Weights of a small contrastive image-text model: encoder patch size [4, 4], text encoder num experts 4.
Rows from block 3 of the text encoder of a small contrastive image-text model, named by matrix and row number. Rows with one number within an expert belong to one neuron, the router's apart. Each number is 500 + 50 x the weight over its row's rms, rounded and kept within 0 to 999. All counts start at 0. Numbers have three digits each.
Before each expert's rows are labels from the 100 texts, of 14976, where the router gives the expert most weight on average: "fires on" is the input token at the peak. Only what is clearly more common there than usual is listed. The data: larger renderings of crowded toy scenes.
# router: router (text_encoder.blocks.3.mlp.router.weight, 4x128, trained with AdamW), inputs 0-63
# gate: expert gate (text_encoder.blocks.3.mlp.gate, 4x32x128), inputs 0-63
# up: expert up (text_encoder.blocks.3.mlp.up, 4x32x128), inputs 0-63
# down: expert down (text_encoder.blocks.3.mlp.down, 4x128x32, transposed), outputs 0-63

# expert 1
fires on: "ice"
router.1:576527479494496475589484456484455490508570466502559488520447504514503469496495590538482518436495480420456454487543478432465530513512498470415543538464536423574584590459508502521482575537419481
gate.0:539440463557477514458509511465498472487442501488456478458545497506376556477515524466469606528468445507512460500526508493512571511487556518569580470588533479387496458423571446597417477532473497
up.0:449530595498541517570585488532474427477460537438474490465460518515487525548510451457513565542529493493463530481575495540485529440502521464500446501524525465424507472418557471504434522580522503
down.0:495621499444478602445399490414421478491547469495507530455455509470606492535533389492573455513409463481518550619447529464502453587519512472456666530504493508511496523478463478412486539536567573
gate.1:452560483441547458519479526599522477544522495518476486545429471421489521435443502443540539508370580501567512495507536551520511571638522487499561432567497537449587522499506500442511402533469500
up.1:516459422486423466466542526544495487503518545546483412451444454452472469473434468501480565439431576547488528560522488481496553569560483588494579475459474491571588548465555519423465504564481556
down.1:483531533570500598439490566525467477490458476637484507543500484462522457560515485556472479513504438496476461538540474465532544555553521483429410523508503583510536455563451481539539472533526610
gate.2:500590502464475515460541518456580475528584482549555511500486430482509451565469492540555529514510381543438514512494542432488479466543618503457490497546501539540405507450582580546399525545475520
up.2:353463442451545447469488540507511424499485465524455521534509440503600466454496463487544507507470490474488426549442509491501441509459501554515439516532512594525544514611651498529580519468588511
down.2:501518512596528496403542510492497472486552442555564497587395445471527581509506501569556647489535534393606496546504592456461569482548473549532521388507478564454460553530561498507534484500397580
gate.3:535478609568483405578520517511427457512455477517486516421449503584477495590438522500461448385476489535486564500509528487460506487549538476561608474507452466512443549498455512428456509530462401
up.3:492508368419434586480461532512546527491553473446574512551499520469529582387479503493512534574496446530503458512468521476524523520446455517479428509517671464552532432405489492576538484465532540
down.3:492419494470501541452502414530518555555576433469446552474592517491459507515476502483427496444530515515562499579533528418497585377358470507519438548520512551503505482340454453573488492484540491
gate.4:493461422540537573546446435580533505562469535465414509500490564536571428443508524573473500393467510475507471406445529462495508344439591446471485423533502494432469501443434454485494607498539517
up.4:595548451528590446464523495455501484539528569492465547500433515449558496520432615480533524507470504472554519383432527555521560372446442447486448512481464496497550503491408488611559482526535569
down.4:490455416510504584524462445520528517449497471602453517494530396463461401436484474507537572497458513476636562470432500527456599427517429531475596503409471517521462455427562442500578414571513422
gate.5:494495424491432486472491551404502524505507589522538509471538512425554481430484539505511463516390445542510413503497534533479529498502467509421535476520492558503511481475448492483575561489561554
up.5:534481527527554457602520534591447509445373514480511400479465495563500480472530552505474527510578505507492490454537499514502466507484514536548448484521542349497475471457466441573544471464610477
down.5:469512445580516664519540452412512548461462400460512556511483572544489548545474520524457593494500480469474436623512589476461480473476501485500506539480491464525463497437450484557515506554546635
gate.6:528517436599555496544536513651506529592507495502495375460487518442613494556460440507485505499513529531596409520373421555518464595511465537506522510521541404472525484516508475441459463476467429
up.6:458513456418432440479465488444462421465471389479504541515491483514433535486592529412545416530462414445479545518482522466524451341469460458569534590447436431449457477453518513590477450563474598
down.6:498461460504446548477482483543388477585513546485490407488448562477514463455472544536520506470527430458488529520459410481540530483415515508573524489418619448523461469493524496521498533535508458
gate.7:610476484554463497616556506570473431587472486476555540523444582543503474431527462522500451517498443518462492455589540543464560479515436500485560474440463550499408484475412513533423475478435536
up.7:535458443513520538551572507462438471490473452392489448428539553479521466550416501505431507526427470596473536489533497477572533562472420370437521483507583489473378432487416470550406502535521546
down.7:375543562506411514494527499399484507481522529486460439389562525518476544495465460469598443451520433541491508553457474464513528550458531457506507479478575464509534408480602467505543482472480565
gate.8:480500536449491447466496579499527561507499466493472468584527489493561473464490603368541544417541524471580548384544507618562547474596491482417494490492552533482441539448449487452519426509523391
up.8:481531546430499568480471627475498532426536520515444493549589462487551479464434533434522503472508469527505600472427461537489492499567451544495461457484490484533452627455419504440531424477567425
down.8:474564519491515515589563508431528507483564659503495503410567472383526521577500496487496514467485603617447494544527480539565470571519476495522554420454549432497428456542485559486517489474511407
gate.9:441600464472523458487492458615629444566494539429457469517503510484471457512530547563500473571470527556479409626527560463454476460566547462422527474497550559486501490517540499544493557426458470
up.9:558477474542554523533526543413406558538463510551547581509479501495482563464477413441527488372558453517494539323489432612566580456403475506589523501524493491521511456415474484520458476564509521
down.9:608490546495547480520549454551462500492521527542577619479456538495514453444521564518530547525564493478442536486542491408511459457443556511570628413546391459543485540444464534460427497583438409
gate.10:581577440416472519518480588457494531545451544608441443530488454475545536413478578588431524504445502580497456408534534503437539552548501447512563460517478449451438486439490479519468502613559457
up.10:544481493409477418515466477531492452547518483436440466484514467507466513388427608601485506539465469456463455387540593532519526540597560481519550528537489556485439494509554528567485450555541529
down.10:395452478502448520451466510484503506525385450481521624546523513515482456560520481510570490474476497470519439477525425602564443522470499491491566552510536540523576476519480483471498563512494533
gate.11:493519552443472430471368389495488450525507457524482468478505531492500507614424486509590441479522467479430500520509542523522463540469538429493590440432582435465428431609593548416442529541532541
up.11:494459516493486503495398503516474491503509398534465534565501512541544537554549445556544488449476437455424489561501524440525432493501537529451470446481534455415486478573485551392416515594625525
down.11:495486486478561489508587625456509506474468539495462414509530424499499453587493517536517427528479454513481430371501437575492497562480535430462621445538454551564560459543511556561598506424512463
gate.12:528570471523505519501411541475464468515518604557497460557611474468534592396486525482530541504461551458458514439525528569456551507590476452467536375526518459538500465524453471549552467524464439
up.12:516545533528478530477529492394448521491432473409488551552540558466622546418498548493495505563531506511546536496369530499490331523399559416538469472562475540462464527502460489518472503490472445
down.12:499443566422413560496571528552506406495529558534514457441403476401494536477496541528516584514486540521481495409560534500451505514495509512420558524432498503472503505479546448476471497517417503
gate.13:405523470527478533395557539493512372471468473516534522554537514464489513502542501533469505472518541523456560542489452443399445489568453455515417468429486451596481519447526447444567429483377524
up.13:614531431495595427551535435431495475509526499487486589527532435462494485540531463437485463549523512410427476452492554491582432534532518516525489483473506514420489464528459458516573534595487562
down.13:473437466501615538506528492498518450502408519519529585523589544530424512502520492489532452475564550523524471457469478470531462447522469491503527425517485671469527563489573420383483470551538458
gate.14:575507523367486434498432474422546519510503572508542506619520500400540528496544486491502538447472574529501492511484451502517448543525521474522485421514500539529495432444467421492547498415481441
up.14:525503540533439454550467524534530473416563512503482485416543490591449521623552495482517465555485466526441524429519466513525457427433539553510450479529490474477478671550513469462488502536571604
down.14:507515469454456466406376426437430480583404505508484458516578547483549518522471527453415443435514547479587541503473427456513562451487507442471422590539489522511466449466462468515574555443529548

# expert 2
fires on: "purple"; "glossy"; "rocket"; "red"
router.2:425475550530536452369481497546469548480538538635571490426524489456513520629492478417555505576550546518574558501540502509527448425380537554550465470537407542427541448451448551529662423426595543
gate.0:540507569657441593485393506560531496483544498493487601475475585572495403402486497483513573607502487447518545587527549459518518494560553579525564562466467512437481443468451498515443498469588550
up.0:454476438566450500472422462579506516481430510475476468461588528502517443509478459471536500574508410509530391488516526512480513551533492505506564526466471467467406433575520631488540534446609522
down.0:517448418531451518453492537523471515457478569539539555535474464508504454484557615580442569580419503530497490462554509547572583471539513432525455599501507479468556528486525491447472540496588571
gate.1:487444535545485514534616547495479520458451525469540560503548494449460532481576513549501524511540535394533542523475435420477480442439422442604493502361542552444470553574531460547550478459535568
up.1:503469488582481546566576589512523531453421516480565500499575496409455528544532501542475509507510568424525520437517460477462448446469418468622475442404537554415477559589528456494520463499538576
down.1:497524441595560518510392507548491520422507532556504422481476508532383551527536433430509518508493397503530493568421648557466534540495459425508387538473480507498484455549487492466549520501447569
gate.2:428471519541576551388433494557574445496440455528590442462499482551505467582514466569516564487550538525560560462530466561451405466371455541509494488523456437523446463566504527470519568541485535
up.2:602530457448434458597563571505417517524554541464407551521489555482545507433482523402471421535375487495450536500495550464550574520608508440482482537488568583489555555428490432509479395426510467
down.2:550480470432517502661508507611479493493552473393507506443547452524561421369519474492549534454502513562505514502594462495558467570495445546478505497490492436517527547455545476483458484410488479
gate.3:558429487444479441599516466473541483563526557496616522437545558396538550505549487498425505501501395462502526575579502438494536485546500463421461423427491382462461460461512459379503527547478426
up.3:583461411462453486551475489481521387466519507467521529433546553422617492543562522489467513471533491521504528555494533470558525483613592434529473437485510474464519469511518397496547512556533497
down.3:565470473513513495449450504613536536497394566551513551509410477532526570422554489460482564498524457495557510491396601555478461534508422443515453430541511467403458469439417475443617500524588457
gate.4:487492495428492408455447519570542481513407533473387521521467522488553584545518453501565439520503487562491593472538554503577429524477493557582496508474526391520593388467436480478485490552425542
up.4:445524494590465541482496475559517462511583522497572389471508511436522455398493424503368506486472518448503489501458499529466535513559517411466460461488490526447424568464504407495457484461539574
down.4:482429574514445497496545532381632464507497523500495539438466453552545589565494460489501549435385592590508432486472524497593419495486391506444540563499389472528532515479474567458489463411565475
gate.5:464545457551483548556464522455499528472566472466435423534461533527549439467553499558497357557471496542482478480559470487562462575493546509497620500559483471503587524483459497465446447408520494
up.5:500624502455441566479460534538530520460565529502424485527365530493501450433440492501554466568459541568436502516491598526595451531450546503463512438524544488400596468456654549584388496524502503
down.5:452481511489598490471438497446589573429518560583490526498497549536471456556519492508479474566528508550481479514543528455497497517443495443473393534544576520468505420454495494494558486515558603
gate.6:532499484520515447428483421509491493415534520583438454416453500443492457520464506532455526422426565526557457581381461496494566567483408505472454436544523494450464474567516522474549426514464484
up.6:544482458532493502485475468483520475495519461486494688431418368392437491567492459547515491532463452482498485476535484455565484467423488430551504536477489390474517505458493511572495494466579390
down.6:461421588546561448547550487487565466559550466471556513598516496488569457590618564500417427477521583484616524516492525442531524508510486476450476482519517534422419574520447520489435515505467476
gate.7:454505591561525472463521478471592466525491548561576469479577499487495441521489500520495391518557449526438492545518506481520508545545551507499431513524473405460513461514476537498538546521608512
up.7:475549463482426493531392559486438479530507549515458454433507476503521509481496518506502537496514468520552429538407468426441532672550514453503519545468547543492426491489437522482507416608459438
down.7:517521495459460513497505562413439440485580460534421462455464504533553510495444573530476500564520524483532520610479521399526538516476506490503524443502497485353496540447475520479509491501522440
gate.8:483576505472471519431552648422565463526503497469538484443490414542522514534434399412483535549502425574544492530482563511554514529410589494494455546581544487474457548559569543510478525439469516
up.8:374468530581427560473490449489537539502495578492422402479525490486528404492624488477581496514464492508455502530526465469453404587444575556439453418559464424498547346530439506509527471471504554
down.8:422526516499534526574386468458449563521472562498509480453508471553462581587469567561552539552511520569530508510496497502531529461471591520540508375479435463456573503445492501565532530443483526
gate.9:533409520586636486568454558536524442487520452554447545575568533523533487573474447464452489469541488429520502561444505524465440489461493627385543474585494478496525468429488470537470571508506568
up.9:541523498506554487464461508596536489534529559527496485484371536561481541453459526439471494554482447482497441584481541536474552539448633584471506654517474469450552537494470509433493492487609499
down.9:417447494485487590483469502541407458538483540493492587491454516639541548517557623436475456438497435508506549527442473527413446536563472502518576479498485513556484484510453465504510431552568554
gate.10:555467520483466529398490461499543437470533470561516509540423484442552445429497463563496514525525565516560449602456498448430472467448508538510456485505496542445530483458595565517442539443502419
up.10:521404550476528508375476473486455515521505592614458431517459449501485391462557579561495554507531507507611507488431554496508478451412498444537385501509518510414470509503608616471565496482496513
down.10:539449464518641572502508429539558439487457541502482604475572449435460495467498585608492447532483460500446422415508412562475473470483495488474494529418482575578536487549518470355456527424472508
gate.11:522500433542598443416525489489512447526519552445615560495516572559437440567453537530436463404496511541542491488515521522500502455389461585450603465469445508505472578402502496523498482508476520
up.11:494421459506416631562530476570493526475536404491514534451480423552537446473524450445460594553479460381543494449420435600513539505559497515544463583457512642536540477582472472567472434400469439
down.11:482568461521519524544459613480544384438515531478502460490515464441404471460430522430458554526484509461446620484559480554600494516513570585530564484536448523512595482453526533519466508494472473
gate.12:533485541526585484460519482561522483526536506478502425502434529509582484576544546545377503609507473440550523591454561463470480511504465482493573541450577518425455532426462514564507514633463380
up.12:469545488440498475527526478503475515467474533506524580454561416474497569414412442512551464421486505552480515434502419482472572523497517549568351489505454464594506545581512514423517533407571504
down.12:463519546452392467581447492503515466454462573508420479518536498442506534574421586509486408484544527474531420447497567543446507522552563553538546438542533542498505495490529509548516546451495481
gate.13:554428457412561542441542395456614542556533510520420503452470546484524525427588458472546523509558524532519554468423498582553506602574506493461485457530436453550532499451411548464547474427515485
up.13:441572589576475496580492511516449414401434502461542513529553501532511444597447541555520460553444407481477442503560421446458500412457451471552405480526622557484474513527533432566439544645541513
down.13:555500460477500420548595517449537521468563547423403570522468442437495494459573466560466527552566604541441516491424467527489509527410535599568466514541582497559496534493452504529529546426472469
gate.14:516479506461573490477479504489486433429529483593482506416416517419590477523461486599486506547433557493548509473459543495484515378383527482484458442468513519504507484405459524457463480457489507
up.14:478483500442542516490446467535530453433524511629472526412479520482572467527498510592488569528503553497554499503384561515477483453429510392524397442480553484488512503421466552508460473430481514
down.14:489491515490471456510530477560526425559504474534460587499469451471500552466493508591521524441473494499461504528549572490502528470375466579479380543438493511539498519408459495426532484439504548

# expert 0
fires on: "black"; "umbrella"; "table"; "hammer"
router.0:602443431488536531588503588484520451491445547473447468513509561567556514414455573454559511431563421418449476440446501498569521560542434431459434502469597530541454513515510446538403518562443469
gate.0:476447594475486475517517525514400558571446483424420493497450523378455542469515483492419575415538548494551532496495398441431465508476502401481501504509507424574608488527423480517551561546448534
up.0:521416473552436545487568414520432450533449532523458555519527447557466452513536553523453541460512546577434593514499509572486553479413370471503545523480533467365467403511473554507586611475504501
down.0:536547524535476578445471490492501504565545484377513521532372569536475570534509435590506590462463491495468542498537449477520616486572472528498475544491546538621566550612449476540522511465498515
gate.1:526534514341604489455510522488506518478496425491473456442439448488527521549510523496457478486375447494392485485491466499448563459494468428563472506515513461474439581456494514445484489506545570
up.1:449563585418488501444564580418518504429454427462549528580501535477435534438597433506464478497473491543528610422516539502494533483523537522559486505432498493495566526489438486537644507409492553
down.1:547470533518372535495415541497464447498422483483463397481502586548540497508540522460559440455541597551554550508516537554572383556511544507454493478442472497378519455544535606462525502495554518
gate.2:537474516519530454544461600507509412402574504532504568505396507524482527438471427488466502484475600528546442579485589453471454563516499612629548546450566519531484524548503476421458492463519542
up.2:585522412469484483546514467549434472470480520443481461482559511531528472507571494548408502555530506445568565500592539474461471387478511499551415532517487488479416371427549546574413545458561505
down.2:465496394513418500558518494470554487461472499496517466427416506590434575509464482490485612539468497448578519548473553554466464448552517563643556540501515487555545492507502592468459505483578496
gate.3:499463627488421534504412558486551446402526563481563423528495472503520552466351547529534501520434554560521472468478514484498426467542500524503471538482463484515506461521505532521419564411570590
up.3:405520439462563481443471481542494473560483464481513563543494587478411443474544498521471441499512448541511580529432520491512560505501581437506505470490447539431559571544451506497670410474458536
down.3:367430523511558497568481552399616399567471518491498425494532386526464515502516511496481375511582442456472526568454520485522526464447473577495484479546501492484432532539431496563452472552526501
gate.4:563469425505490464500440406566646430471497470499452552470511436539485492514486495552490481516494461551455533477533556522585367495504537600553512495482448465525464501496510460494488587513472542
up.4:566531492492462523509548586456384581490566499455465477431426572444526493465489521449477551550553560448452480479509455506446617463536409460562518412489562533544499484471572573511466471519461459
down.4:507521486458473557471454449510576565458542526515421544482516496457532518483545508570681529501540468559498500492540439482509570469570527464516555540485502489495554464507458454413500454505497499
gate.5:384558462545531488534533470472426621477481427507589411492515584489497454483545533535540520426625371570468463541514509564423465501449458440503581480521525530481513529430544447469492419432362461
up.5:439475516552483438530562484589590539485425502437516417436510508542482432510439515436492560583451503551565470513539506481518503553503498491395443421483573544434444602532539514529435533476563515
down.5:546515527452524534524443560560592566608564488541554464453520509649597531474526562583530555547516587553462569514470533426495515536437490489581465488481551516526487524526508474512497501475489502
gate.6:563532464488423507594494492423439487590497487477535481529500523509494560505507531524496444578592480505530522541538497494551516556515459534557547627559499474515534557466520587359563523407455494
up.6:555473612493527473511516503417499505480598473542587447463501524451603479453532431574428407575521412408538394474467507574428484486536501425514433442467505497471561557510549567438581476454565505
down.6:485485519514496477482531448526495556465484602456511457591515516479463475466531518343470554532542433500533451567484549494519619427539493456434422465529534491432489507566487458543445492432516447
gate.7:514462564487495479549512587491540449505453450463504458546546483562558481580433588508421474577553522557548522557511528466474477566475579476530589485432549506482491624497432566500519438486444591
up.7:569510485472508493451500431523491594450515578493484548482427529421448462420544405586559537427498421482451497445475505526553529462552434465491409499492441452484501421505577439553547587516601421
down.7:477388434462587569516528414445503537533511533477471548449446510541520454485475460471451532531414523559542490523453523467469433411497432534557507588467418434507580511515524415562399526407502473
gate.8:518505536516555494576456469450462409473480500588403430445523423583435445465489527525535427490539548486442558541431625502546510536511531424487442491520501484403485450534485489486472538540466530
up.8:577521465518525494555471431518443400470460499566445498486540423549442555496481479514453521495556476447459521495376589537532470462492465460497475538539524560442491529525551500413450555500522547
down.8:572441510378490471362535580477554514520492508505566503413560568518516547468362502455525535441521448483507547535525500542489506467525461532465495448419534396441501500499575525528458528602572490
gate.9:534421567528456380484523505636543477493450486434502418447635474546443437516541499415530473531534450547567518498515407536454430489413486535579490467609575468533496539516522491492504415427540504
up.9:483558464411500547514481455405479491485576494584521528565351536455515568524510496588453558476402546481468453497490546503570571464543556513419475506463432596466536533501551537477542617572454534
down.9:472479484527512514398514438592534549518539457552594592538428485627467500516569512506429553476452514537645537494495527551469482365503497560506569555533532493482480531324493443466523488525481556
gate.10:447457519447588465556420492573532413597464427449574487490455417528555475427524428519514544443416526498441443457464393549439529466526571530592523466448488488516522455460502518502549484505515584
up.10:472484491501463486606480592524546466456472490567525591460507536560591491487515485469515484403402494556487422547574458467502482455494445387537529457398545490506489572492523512495513497486593551
down.10:429496513517557535505466500520532532428441518544417554591514560522435524506466521518437503495578468506429430568471503399499483514410615448494427474505488518478531513459504462491473553504441496
gate.11:463460513500545486475597551501581526523497496460524513511519540375498531513406498575556411494496671603473535473574467435549436540530537412558426466559421462447458471540485603481531549524515443
up.11:409469490607560496454449502618521550532537497492542509509519505555472484484531456480407450503453558489496514411475474568427484510460520510466421549539484540555532556500498557498498550436533604
down.11:559504509425490406547565538491598468454500429406431488474533547426519563431487485463550479500523474507487543484473494459475425568469407509504511418514402454488465481508610514499462466501433423
gate.12:602464518503525491516438594456541569499577570476428500480563543506538463449580456592515576563558458486468557542486475455615561512472439448530574471528526490461441500475550519533480363428473480
up.12:502587470485517529523577447532707430453470582557548382550488546513488499495465503593527460553526488492556519519465509466583597518489459517385511420547498447469418625474468561519430493515479499
down.12:467531549519450601470523433566506530579456549449490522569484521495440532451518514530516516412462396502485507555496385522478450500428466472443492527454516552553580477483459446462472594474422487
gate.13:548391503437454526568541479530547423511489459463423385546462500514540446509457540437486508536534453488490464483489507418484517500441561543457522433547528555504457422513480503628473440532492521
up.13:472499428520515457436481562475505590427509525603412622466556409561478408503545511523607436569428565512503534509535515497496484511540553474443431503562456447529530484483456482454527509432523419
down.13:456474486676413489611525503561547522402574438558519451540501524479441441522601482494477489583462497486497532437479509438558570503448568488494495547555463490531438405463449456472468445483550497
gate.14:424449506449349439548602503507488560427516486475440524522565565625524489548471572572470477492527509429463497501597482470522555491519477514474514478554470527590456539513430453559466473456478525
up.14:534545463455508559509435443537578495539602495495470528478499543499482509449600476513569498464453450581396520512422540469474577487570407418434528470509561455395544450401520526439502544558491460
down.14:449519453501533512429609466509587457492478559525501582430438507464538413455454487558476480447562531577445510566381492517405380435549499507454436555430496477517541506408437583479484482512441470

# expert 3
fires on: "a"; "matte"
router.3:464559502496439552507473460520519452540431430440438558584471460481468527399505424580378467483375584578470473593408558539403566615557462444534523499467535484491431499554438476428398491517456487
gate.0:470510440487493538522491490391470521411533534491466545438430504550461486550541566522616574563521496456493400487559569531516552494485474607444481510565469587499481521435546447451486518522518557
up.0:528517552456510518499494466457610518477430432447535558470478396525457528455486506531387487463567474548519574529493529520530496493501567492462593405640444446512481484522474575429414470548503459
down.0:565449448454498417546508443512478514462449520407510605497521424437443506431445545416558456389536389472427479454487451469509391499525497504540531446515452391555529459589474501411409480458460400
gate.1:542483481468473436497509478540448501537646484458504548482495489589478418506498484527457497469431618454445511548462479525547428454542525512469447574510468509368575441457463578610533510485560500
up.1:543465446414539427488547508553459473476590504454464592456525471562528437428507401524549483432444562472434528467478507593498481500553506509466476554512491493365534469520535611608482539572570496
down.1:496480459492536479423494449494413494418613433469431509466580567563380433506437462507504443486459519458617562525466448601390494447544534423472493537508509512390503389458455500622456504518560541
gate.2:515496535392518411404524526546603437538582451475540575396465516426499498523509445451559445507467540564550490417515478537465503468515524507512562445634493465487533443535384533455476460498443486
up.2:439478410544510603549438455487380594438477547570502479583509413604475520470526482522549477553500443460498523486520510452531534464503500507476485633482564498501490574443608514467539539452561529
down.2:495538496453592464469522529531590436537572455502650540506538513532524510443482535423525513536586497421507544420474461467515560519507500517527581531529468590495497491505456608521463498429487498
gate.3:467490552452482552454466451532604508457585510498549487435477473536470448473491528596528543549438510551504484510575525525458533555505609517465468518538485501579528489470563537583562352487503602
up.3:596471537675503458494494568568476538534438480480528539529558465438480578466539520526517455526520503451506485416445427470516503439482452553514475464493537493506482495557538551467450521518506459
down.3:536555378537509610464502556495432546443600434462566536520475408460529550540616489536492597519586500495584471513560458515439513390561462486493455441529525496475464582458511480603536521443583549
gate.4:485397465536445526460479511442480545449439514520479579459508531517547559434430473493525504427438492484478494470442532567444433447438464488469438534471521494545523549542656476397577457469461421
up.4:506433532500503521509457403470540500439436560542501565501453568599485598466424474543566540441435454549483495532446506514500469449466524449546545502446494532508474581536598512451526457409459435
down.4:537522487474610485517468514415499511538487507629516509580475475564495504580480500404518460530625537425525509392469501487459440618556476452508512460438539492424543472484402499535503530516470552
gate.5:467505573500656546624500464553516557463563510482520484535479397503640478463591516467434562490497512493483437501450576469442467546609509487527532465516427472481539542381457527468555472505509552
up.5:508534516594657524592510537557538555558582551446528517598500453481607455456590520455411590467513508508549474490504474417484467514515551566454480451532403455548563519489421416473536434513542474
down.5:471505520502496500524437488552501546474528492540570589483531493473460561547421476500476615451561533498608574505536454496529515500406556579417427551536455439595463485429465424477505397446544599
gate.6:448451457499463532522509417504616493498522520522545509510437425435476560482470531546494562457426601469465520452584484485493483506494536602539554451503459460497501523540534449441390475504438470
up.6:428542563495571542500432496565473503576574499515448554481491540527533538495458510522538430437567450414497497487547525452514469496569419489476521610557526478491466472514558528588483421461519567
down.6:521424390443590471525561485498451494510497529523605461502554469494555501471495552457465543477563544380609530360548416480495496439538470550542621461488522519480499451467463500461507470416530479
gate.7:494520478501477417454545525539500495598383483567488497411597493468524465395520482432474524452484423544522534422541468533484550505462393457474443488566481431494485405465494460503484533456583468
up.7:479493513537502522520403407435505561437480493424425415461430469597471562527508509534428517466516505428413482501541482495484527508524648556471563508463471561510451596527545497478541499385449459
down.7:483443566545480463456564451445430473536549436451501556444459536591505563534501496438407531520508499501520501541567512475443544463496566489462494586509511550559491476476476415487564619505484518
gate.8:476504415389541495495542491568456455532530552424596507433437488432415534537577530392491605490469450551524502513543504508586508487497497427442440501525503378474513528572515486561570400552496486
up.8:493558456418540541478545391541409444500528469461579569494386432538392480538543548464463575477449471544507510553495544479506436516445515416496437487455451401487528496542558476505480373518547546
down.8:455474506446544503461459408506456509473474455450554485470487495509403405507414505475360465483467519514547486513415495465517427506453507444421573457529446438480495430499522449504446385559526519
gate.9:483471476499473422487515563425508486512461483500531548474433470564540506531498535397423643527506528540603530421447559587398508570483462523553429557450537556389464615599515494498470529575496482
up.9:443507489496500453438468512437539483487502514462548519452465462508480459512545550462375511531516504486549581546481496537374589530487364539493466535532542559525465489575450541440524520455547467
down.9:454598549500546424421488435472498430506499627497557600496510504467526441519556460417549551506486496472521566471527453507467514543436483509494474496549474554498482458603449566529479503437452467
gate.10:548457452495519482520483537504547485527474515451465516479525584505431477520533456453556426498492491444431505554628550383539516470538544538518413438515466426516498506486482444531542466592472457
up.10:517521478494601478460483552529505567463477431511530486521502529397412499425586505471466383535440595399428563532552527424477499533618515530505462450542533544502435496454507458522582470515476540
down.10:415490455445485503464449502403521557486453403490535552408499548480495507438499344495439437516479603482525550554549464495495534518387509499388343559498524506571463430427441471538429450473504593
gate.11:509462608486587388471519447570443521556470469399418450496419561558483489526507474485463472434469609555563518484534554561453477446474470596571504501591515479569437478525489439446529507452515468
up.11:497494513536575539542440616469438498459519542467450515507572475524540483546490427481412482543459441530518534515469568528467413634583624510530517468540509512498497460477486517562531470489504478
down.11:429539448431433484480525405484511478571394405432380555602462487586415480557545489502415442454474615617565474472471507535446467489513463531482491583540464506541500467502564508432479520462524529
gate.12:472471419495603467473534506529567566487460595520497490479530448496492530458461421536545436449542500489563444530525511502498538477456446497490428401588460486527378541481503515549468514474502510
up.12:485552490453657522465531545450570497449405430524466517494534554553490472409527479524491455449478535501477548523537566487496500473474394452498466457596502508419397509509468490569485527578508544
down.12:488499551412510535460486489513493467539479499443550633480570501426530410436477489466591547465566578471449508497534548507598508488514494500478503468507507524553501511532490560437466523502403451
gate.13:393552475418469563443493539479446521445546500459540547496520512526470495562489492545529513558503443560576480464460514515500460479495560522562459510490450476595496531504569505515456370440424468
up.13:515492546483566564524493469583568427504554462429597543493480527508392589480525556490421540596502420593574466523513540488444439398531517532578524564453459634427503493497569515546503544582551436
down.13:473476447499522557469548475549520545468593472543513467443494572430557515560431433487396472589543507505587445519524506449367444398475495531573539478419511522405585486534472534459439496537474456
gate.14:443462533535518517465487484497408519559506471414572444507391430541598486594473504466482461638517461533609505528508484571377494487441573592494406513412438494529553545536544412453513515540508551
up.14:463449517600472480432544608409485490547502442471593490520459508468554468558486517458440475613534513588589569532529494528433562508497521553464426493418449537492497533570456470498549481498593564
down.14:605520522368456490479505440549507534580498514468593464596498454495455527557483546386465562480506447503479526507429494571530411575462501542431530559483565480547544484508561469495464507543533534